From a checkpoint of a small image classifier: layers 8, width 256.
Rows from block 4, named by matrix and row number. Rows with one number belong to one neuron. Each number is 500 + 50 x the weight over the matrix's rms, rounded and kept within 0 to 999. All counts start at 0. Numbers have three digits each.
# gate: MLP gate (model.blocks.4.mlp.gate.weight, 672x256), inputs 0-127
# fc1: MLP up (model.blocks.4.mlp.fc1.weight, 672x256), inputs 0-127
# fc2: MLP down (model.blocks.4.mlp.fc2.weight, 256x672, transposed), outputs 0-127
gate.285:565521577478522503466575427397465445561538486577440460591498469439482474499541419514452630449567514484470493481462468457502450530464498539580458455605538463420450594501452560531464370481519525418496519392542493534556481421493530536516472608493492520488462542495509580505492445508490558550479457498503332454475537548587456495531551441473541463540438512597545467477523518384499465544529
gate.286:379495507443486442501451496514430456500522555611518480509490531536526496489525488537444459546589478478590491508563389491481517492416493571500427488464551442506500543510486450526505577517520465541525516507509545523525441475495556552510503558457520521415429495581473551438540493481503446525468529535459484464509527355494387425554498556539477492522472487429527506463536548600539532567513
gate.287:444487422481466514466579477489530483540475488512552545436563485433507468581576556509436473469527588501442485511530543523549575465577541462512578512556471557554540518467529547524640476442507602514526433519586543511497467589473533491493501473512503570432400497485545469398457543431524546461421482449518514449405505417445439476439455529528439456526527562434467484514420470562532476489512
gate.288:480497386577492468495407543440625456526447487505524505458444570537497448479565489585488579554452533444488471505474426564514519434538549516567495557500544389580581524396428437488588522605508435489572553559456474501490491433456535489587516514537503449478511463482491493457522567639457490490537543500476457541543460548558495445522466466510549530520463496490452515490538501454425489544405
gate.289:554474470587480392523413529488455491438508464526450422468500478492480479504509431455416567547457527487479481463512371452499452463414544468550429451607501423536569451478582497509515473450595529476529419525479513548468556446536482531464471469528462583591493594532477523517440460549495457589427532407430467460578523486492493480491475528609539561520470531463550405480538559500496502518461
gate.290:363450492521574510483410554463511556429526522510519453536550527555543430493505507470498534509543499513542521513502458529430518469481536396468458468523488499486446530446536505563457539499478516401517488510463477505513473519556539476570446585513514499504417444519543583444500512474501453516478541413457438495434576476537505494462473409460485494499540495495486457453548497422415559480526
gate.291:534478478545564433529625517526449462570518537501538512501534450469428472566594501552470497455406497473522439479644413498488434428539449524564568470593479435533628482440438456434531491450495547531570501445411552527481475497411430474469537494477524584583458429436597518539504432389504528471467475409496423431489513457440558470435458535472441566516487534535459560445560469512447457583472
gate.292:500456492553535480522544541564499571529493454512374510493488515451509537565557521458485465497554486466446476593430561516478516497442476459431462506424436567408435531450510498496414542470499491526538475561562438538469485493554522469407493594497474544525527548514454531406461436419530470522472527360571507512585549426521489531525507535524471462481567483502515499523480465470573458465551
gate.293:469495452505460572463478482541465536450434467449455415509507480549458536543517526466496488524527540451481511515427498533575471561452566477556444481520601579439515495521552537604514512413528545518463453475466478539469575480454525513524508502452533580480519473577486467563468522471374533529582486500543553523616490456476429515463537424478493508488533444499457458526501481467619482454474
gate.294:443523489540516448478563462457568531518487547453536520545476464469526456500469423525510482503567496537421568577529509509527502521484502484554474495487485540504425431504532486538424477551483571513607502493558474522539488466539486454498439427442535515548519634443468519487503381485474463560473535464525572450504424509484583467511543476514507414522578413529493570504521505478579558510458
gate.295:348450520519452560553551437555551534476520593571498454545523409456578556512572501509510473501471475474548468550545502524507522480483614498392542527462511553584418556469529628454416534436466519479495559526518528510522489579552542489555471524439513542490484500489540492494433485412491539586415529479445453424488475503459465480497497511389491502572492593520536484437513497509485522535502
gate.296:476475497439468430591564469498457510452561488466511493484515461580477503473510338514475479534561546551543533436473539574462499526504492483502485498459537484592464406472460452461519543511487497527456508483570520508498582504564551406423476505510559492475507597454506500491544504543429508506463578452433586470505502436503546489617532536528469483535421426541538435494547485464513464597528
gate.297:486481460445471480603529578472444475560549552398452535452437639570506552493466457488483586529449480524569501480526468560569530522486501537520424412513520515471562491568454483513487577515571507485506491452448557438516523602560502538484455581540451536517553518478537460481555384510497448427471517482438530454471404497452525397516454545563479506433507441589530541395482522623524530469449
gate.298:573492519538458462502474536518561612473474476515426540661547494514519488490653473621455566584550489584411424478541514549522447463500489453483536617535535470430422478452489498451528522514443508513460572509492437510512464484497506467523525415545541530547477471394538452569452517517395576525458507426517543463536556566503514564433486509489489472519411530522592440639521444482556498587487
gate.299:506548480491560553479583596538409475459487512553539477525507543450568515548490467463427478484394539528580567516516470497460490499595589537424558529462481461454525539602449485516571441455495499487545436446415541520474454485459451509520595567456533544463455534493532570469512593450472461501522427460484485429392474541513490496490532474590590476501604580432430580553514433558561532503521
gate.300:554476524462516497466396528569532441487553458548566454467497537549495466495480473482507505497467542432559512503449491515396479515446543541515485504409514363487432512493383461472469439516623504549566468509554452471443470603548533502381467433500459499431521537501482526511514552502448584452507507549496481495477594573578466468549453519491479474559365576541497563507569518586488528534546
gate.301:452475489521451495482482460438411396469554544506471456534486527521533463379447572622464539575554464555487512494516474487467520543614512537547456525524383518503471477335503450593536466569534482529458577441526518507405424503544556438499575474527512548498486514509477474563537470597522515551509598466463512346514518496466471491449543551505469533473450561479479525481609577533439500509432
fc1.285:446522541504542506532465636492476490516512489466514545490537510529554449491498512529537401486467495508610437464480487567346511555568429477482606486455462512584427486507396446394561485534378440516507518579566477472486507518425526565424505439520502505425589436593459501418533440593535467413500504531562517489404482555426493506464472554468515510491496475411502395492536448486483562505714
fc1.286:531490484507522471554476460543477488519521532535489499548454476600491427456541551523548523528479565512440518452481534543523426447517478534501456548480385510520520549424576470569488543546437468447441562479483512490422505522541506443487564422539544451521432531448502494496525411611565566517507497422419475450488502448416481438487444416514573511507540554505488487525480548519561478544459
fc1.287:555498426525461453500574362397471572578589484470523558486507458485450417482477490438450579523543517499487520469464479544582536419478502479507486487528511461498535485454460507470560452595622492500493525497490478602554498467486464532537511408531490500461407533487558451494511435586508521517488580548481574499486470446460441508494505607459546478476556483503447508460475540484460571554489
fc1.288:515508636409505549512598449549355551470562506477474517545541429453488572524428520422505422451522440573496540511520573442490506585465471487428519442516458608419426485609564577517392483371486575511432438434551491468522518568549466522411477485473486559522493532515506507529468431347555516508468457490535538456449547448434491584473529544494443505499520500533549475510450485527570531450586
fc1.289:514486533489444466460527503471471536503611447516540500522459550405489541462481489505562512546421457480523573482490493565570512499510431549481584436480537495493459425510440481495475500444497524415499512520433521513523504545368567546505437508511457424494535503507504517487569553478488501434583454606455458525518547574466373429539561473513486557520476547522450588431428422444542499577583
fc1.290:476488527458570348517492480454423466541613483562542531476540533547467526554472423470471555465541447514465527577504467478422484582502505498520432458456472491600457493496437440425527472478472457478499446510535475483519491443579499487416443540653585497447577527544498492483477423509537453403505505554494494546494612500496534498494571537474522488522482547626490460498483520490493536536526
fc1.291:519472480566517485486489425425461517412468536475608538482446563396584502456417535544497478494498542481441476474521418546412559487462413600507521539539547548559589508487444531549505555469535420434506542558496499453481429482485549613516546574538521513426599524451497516511529488538500494542476575462512496488467617537515483507537605474557481536513440379510447441318471584602459563512464
fc1.292:524521566501482492513428512522602490457402405546454539575473466421575501557503523544499508537469560498524476438491422491541538505506561460532432603445474455430489501512547436450473522386527488523474401515510467576503493429421495493518570585540435535539526528490462471459455510507521587539479496501575389498535432560508474458466552489524496511526400577519487472495353477417548458483491
fc1.293:445523503484531499461593544527491564452502470448560475514475509560523492438465457487537500450530541481530476474570495606539496514490470469424567499506568565486484481479486430557570443457470462590420541572478499464493537420395483550591495460451447527514522491523571520456551584465429447545530534498568466470418458469523342428472513533542440499467490442468460513569497562448547516549546
fc1.294:579505520450448563531428527525413452500546460545451498464524530516462538494537618483471525498421502454582474426448499484479482471520515517485529500520523458493576555512452491465582501473539441493392493488416535467480509529440500535510556551563485486446504374545516468523496591523519557433519466560480421530524585511546400542518450517466497604497405587492506420491482484521407427494533
fc1.295:515438554492439438573519500468538518473547473374536565521471473518552441480496477500518499532394543552497543537485464523444541446478494533503548593465512502587482531568486486448580514554520501556447466496441474514552547586512525453499505474471545470538472539423568555487541430374487513504441425478386515470521462447511503482511565508526587548539588537528523482407434495550445543502537
fc1.296:464439565517533473463621505480559588523491374467527566619506572537524445544551491532490385500527517475426492458322546433457414478514393481481517551453455526541491398517487598458516466473513486553370476361498437520504492408564454430425580491490502509512548449466495506460620414487547588597436448365534437494529510517532612589519579388470561525532482607580531470466529465423452433563502
fc1.297:531514450524460450484566438482569460448559427485491526517537482497565447425493506497488553499538399531465392414490496472521541554395551520459482519558445486578428564477465580487475505481565558598406535545527502415502514442617507354572517541539535518506515467488433406393527500484540527517518561466493592439479440487493469497540435577514509463531546519445540431472494494462503527457502
fc1.298:550432507463424512572546603533481542438536523436522442507473551498580549561563516498507483543464404537404473513372516486476501567418523574451525462459497504481400473488485523507519549566478522478524539415477505482458537432489475438519441375493598417538561549507519442515421538575541482513480435516431484583510441570519464520617484474558445503523512489480433428525469513420465511446513
fc1.299:501452528503445464500404411443580488541528489452455517479452457518445490435500572565550520510585463480392478509504531514553510477411402495593437451550536562546501449419547503536437584561531551512467575551551484435537542502533536488483417381544466467521540495500440457513508399535519537503481575543529493565621515480488521481507461473400403527508406412562591443440467569447425452476450
fc1.300:513516532439485551507492498602555479476541436458518420479506572505480492517506531437507523491506518534443428521438535554538539480444470531435474484485476489391452482488485447668569488529553468559497537523561512418476479504539550495499476508502488493538448539514520492468481585583526505540483534601441519480423521480506491450578499441540422418530486560452489709473625555480545415595440
fc1.301:532517462519596431434448527465484562486450449513472532542512478566543544433484450558451535456501537479484546472542511544452447471489570476593497579457465479539534489406546438480509544547401473449447581451481476522507548513509543459555536471464486485503490520478549494484454497470518497520483600466474450346478514496480491525536467488500553450543432493525505501511587473556488567527514
fc2.285:604562343491575506467404564524385593420439571580483565543581437561534518583438578526469414334482634455645480425586421454498414493537621410524510396543489439456557512480516504536492476461480452466582497457474514520441479435500501540479510469465544531513547510601509567506407568519453448389491437514626578517554588562566473541499456460446501505431376371476577446547560499504535558439505
fc2.286:476472496435513476472559458523579495522501521426471512418469439509456448511525491468548462436577614471509531488572614553559523445425466524470452495477575464498490454596529487490519499544449519545469497486481501475570532437526491488520501465509482454477448513506542472513529581514461478460515527582487497617488529481653536474474566516474428433592472520558495463364447435550451441539516
fc2.287:374531577436432485555635549458489398537510527414545584465508498542552496538576514514531505540477523516489502510544494445471430536530489495526609570601449414602481518490537446500523452478369499660473453519539436445448518430528534499399607416575488637527525515475394475525512513452481485471532425453592463508525452440557608529464568449584473496468433511543473392577518490468403435517575
fc2.288:504506533499508499494466485513515510535512497495476532513485495488495480504482506514513510512483514501492497507492510521497509499511514514514492475523520498511523483506500502503490492495487497543490508496507502501500510504508522499509496463531493497468504497481487498496481492479493501466487480481491493499496514519513532508504491538499493487467502499495495496501524496499500501495476
fc2.289:427423549547453416403597545455529548489562471488517399587575522469521470425479460554570506572476525546452526490563453573574433515453484516441484450469649494522480467519515521541522597535519515493484502464439516499490467519446495551517434530433463488563494524467481489444527525473334504536545505558475554506453540476444472356488535448464494529526490468531557411474478472468480536589478
fc2.290:594486492509527530464517464447515488529501600489463572436427427501410546457521556457431527406515481431527494419438478541502536557545520488525489520530492448392340546462420558451437529549456497453512449474544449601430538523503455554544524500406503493502489538442493679438559561498514575496519544477459491433485432551458567451418474457454491457526472497475516535466546625478552518439536
fc2.291:439519515593468558565527437596467452626534517541429461549471486523531442536552541487503470525557477495497472466512421575432493402594556583576546592468487460455435541500534627493391486439458477512509509467586482556492453525430575557488609456473564581531453402490612465459542420509498495518573448353561543522511514452483551572451534536487442437460493543457551488548523470486590443552569
fc2.292:494513555519462456505519492566423548479484518528529483440597485501399447487512511421513521528464562478485533410545466512460542537530373613490516556514459451605521534491534478500472502525537468553507488527547583555453439460516501528476500552546570571526488473402566436531569391562467478564538400542506478478435438445518473566454584525496531507473462445479555478566527463506484547526519
fc2.293:494471497455491448600399503488581472521499567472417535440545468553479500459575495545506492497453423505517474531524560454565513510536519465469533510548390442568453476513489491447501410532497611567450484421554522522522429470567554487462518465510464469511505505524451469510439529492585537470457445437438474479596518522543630489504489486513447487526494539499554413451485508441429521457467
fc2.294:496508516485487475483481505499524523521487484468541493490492523505532487509516488525487485501491567518484496488503485505502525499509463542440496520505479521446491511500525507472483439513520484491497512455502525486484494493499515491439492509522522514491502524512526519527474506471510494516513511492514487478528472461499476511466490491521508507468489509545490493520447508512528492517487
fc2.295:475568574411504540478472578523446465574477466517520507489509449565481435478419405498407503493414531497446542487590470511455386514470530480450442433640474424580514476486458461543605469524400514503472473505422620459535454450539504529412577468553528532392493505489419474506483480449564531383508496532491474448528547470501541476540496455519541484511551489416460499502518501435505451554490
fc2.296:552390612541532391451539522471506535422573608549490446471434457543505489467548479527480628499485481488506611526623419453517574502555396509549552585546576399610641497486471489506387451385549425466465475542460412557593467561378465513479472395588477464501496555479514444527545500492502421535428479561499453523496498606484510543435538576478566449440518415578395557517502448609505511449437
fc2.297:600484519555532502434460557487577484609372442498464395505469393547433564501436481507497446449512461535498493474495544515572465514554498475545517456453478483594525519471480416438527452567507576437386556516429539501486500450480503377538497486491497478539507601474481479515423513439513504431456513481365500429521458475465507451520518508510487547466570569510479592458507584387390506605524
fc2.298:585466508552483490453532492441567539475462504435492520585427461550488527497475481453556482516542491533438502534514589450497557426481554542527564660437502470484471449480538525453503546611408439522582524630466427503547566507519423541543397392355363511592488486518549546514581471535470485522542510564575486518538450493533487492497465567500452436506430385398548466434589485530507533507483
fc2.299:542497457472501514478484484495487496489523519524516474488502500495480509511519520475482515494489489508490529488509466497485514499513517522484494497499487517483516511489494528527517492487482508501496479446515499471514508477488527493484491489502487504505516517523523483508473535486507488479500507499475478497504499522514494513502525499498514525487488489491518510496520491495469521489509
fc2.300:581447461588564531536433524599517538505414536519499518558499565337491528503507511468459480401518471446503487350551452573494568477587443420394503480433416543530522485488465591672441483448519454483488469478568468386433559484474566524505566492509465546525498492527519513478530441543574484540443549488474550406531470508529505467565566470429476460553492557475505574483554512539535465561551
fc2.301:489409482541468456470533548474443452572505519477465490514453559454416478619556572504544433510478409465494487474526467466624393527468473463493531426498627504500525488632516475463516530427501471433520519444484568459551538475437444549468551560597509542542493524497498500416464443457500472403434469499542553623440617456416420506535500512460472546533504540561488522422467446470393477572419